From a checkpoint of a small segmentation model.
Model: 4.32M parameters, arch unet, norm batchnorm, activation silu.
Rows from block 3 of a small segmentation model, named by matrix and row number. Rows with one number belong to one channel. Each number is 500 + 50 x the weight over its row's rms, rounded and kept within 0 to 999. All counts start at 0. Numbers have three digits each.
After each channel's rows are labels from the 100 images, of 14976, where the channel reaches its highest value: "patch colour" is the nearest of a few named colours to the mean colour under the peak; "strongest on" is what is common among them. Only what is clearly more common there than usual is listed. The data: rendered rooms with furniture.
# convs0: first 3x3 conv (model.enc.1.0.convs.0.weight, 96x96x3x3, each kernel summed), inputs 0-47
# convs1: second 3x3 conv (model.enc.1.0.convs.1.weight, 96x96x3x3, transposed, each kernel summed), outputs 0-47

convs0.21:552542509478491558537493561507426453485612543440461478530488506519517585504478456466549487432471487475522421576484352491492469464589577472497486
convs1.21:471444485436510482467534470496464505506481505617557503422550507469484454501469459460430424498512505490532469567582514471428495467365444498443512
patch colour: grey; cyan
strongest on: window

convs0.86:500474459490382512497513457484453514563459502464523522546457470485477480476507526535474398439524444495485365660480472483453486432479500369492466
convs1.86:479472527488519530508444458446493426409499446482525429494567492446518464461601496419492623500442517519508488388499442526490460536416470512498521
patch colour: grey
strongest on: window; white walls

convs0.29:522527486544587500510486524407484479466567546491476483441437469526476541501494452563517465469459509522515522543536454522416453545569488443435479
convs1.29:497406420373459455475491477459494492502382534509494449505512499480477465476486515457494459495520465409537438528500529472466470475429458508483512
patch colour: grey
strongest on: window

convs0.20:424480509600504429442478498469439443467476473497502455510539494506442413508485461481442480451513481437520446599555492479455522500547478542423485
convs1.20:549512555511426564505551479453556491519497571505477412437516513510452453492504488522519505466537482450503511406429502516511497428380476540532479
patch colour: white
strongest on: white walls

convs0.25:474448435518422543541525491451481457478465519459499482481422507456429471470486501518497463537477504498579581459430576497484531475491473504410513
convs1.25:494413501400470454442511420540485451479425559458490455456516459513474456454453443503471418468478510482425455443456474430436521496466425490456589
patch colour: black
strongest on: barrel; largest object: barrel

convs0.58:496457481492539428499470495528512580441554519431458470505420438526469528431426466536501443426445502473460433543479463474567531499525420453397454
convs1.58:414548517480458513536511452502499381491446527483478451488505447438557465493517460504438499446557483491581469541538437530377507485403504422394531
patch colour: black
strongest on: lamp; largest object: lamp

convs0.38:421545506451478512498544542429391498488517494468407519490464402456516506523580584506478506580474553489595472610516426545557486412540537501524454
convs1.38:560465514491507406500494467517457495526517453478496476499619536493525466503449557533533476517524485561513531564525434510467501471425422496479530
patch colour: grey
strongest on: window; count: zero; purple walls

convs0.63:516507503529474454498492526473436441577392506451513490492494475510531413527456463449568513556472458547510440575480445461444483519482460529484477
convs1.63:495528512512461516546506471519607535500545481527435456470641553613511557459588529511473494516567575511551488466616441549508511423404538513542448
patch colour: brown
strongest on: flower; largest object: flower

convs0.40:490557557484509437578525506476519477475526515390427468501470407545525404517515522521578528475486500427457442480502431540528433483542499574572493
convs1.40:539481449507498458490551491491524520461472491596542506436511494472493497571475468433422466485526508507534496571540502550452437439421426450532474
patch colour: grey
strongest on: window; teal walls; blue walls

convs0.55:507476503508488515455491481454440465474514478447469470487479528546460501507515435462479497472526533424538420457480654484490477358499475637410480
convs1.55:468468509439524457491484465541517494493503496533408542420614472566475388549473437575456460450570499465482481506483505520473464465453450476440516
patch colour: brown
strongest on: flower

convs0.23:511464535583546520591496520559512535459489521572551435511555577542554529546535412516492512430514525540567598536487666482542489585513501480531593
convs1.23:436415466385544510550495474535447468464547511411460426578497409480423433461488457461521529453524492467437526451500464492451433437431466494452507
patch colour: black
strongest on: lamp

convs0.39:389421528430403465479452473422471471620489477444499480474478455504441510541446538517425469461487476422505531506450457495545504463503560431446480
convs1.39:505529458543498468477473482522455480402405533469458451494538456463507460467524502469522542492525593507502496548464472456476496484462424414530511
patch colour: grey
strongest on: window

convs0.59:547514412469471444466476486473493511519474548371457449508491562504406510468491433587440386503519486493497480467458457426450537515534493415475440
convs1.59:485456546536457477574558467474521450532449376630546510481556457484492506502537447424538611444466500555539502515526493482485416443428488523491546
patch colour: brown
strongest on: orange walls

convs0.52:530566528513586553511524549544572535541607435489526487527497537557436523472543650480527517492509505545539509452565525592499537540520535551679575
convs1.52:451488384478446435468558464420544442506493488450502524491578475438531491473439419565429383462527506459551463494482553456520474484441544493393501
patch colour: brown
strongest on: table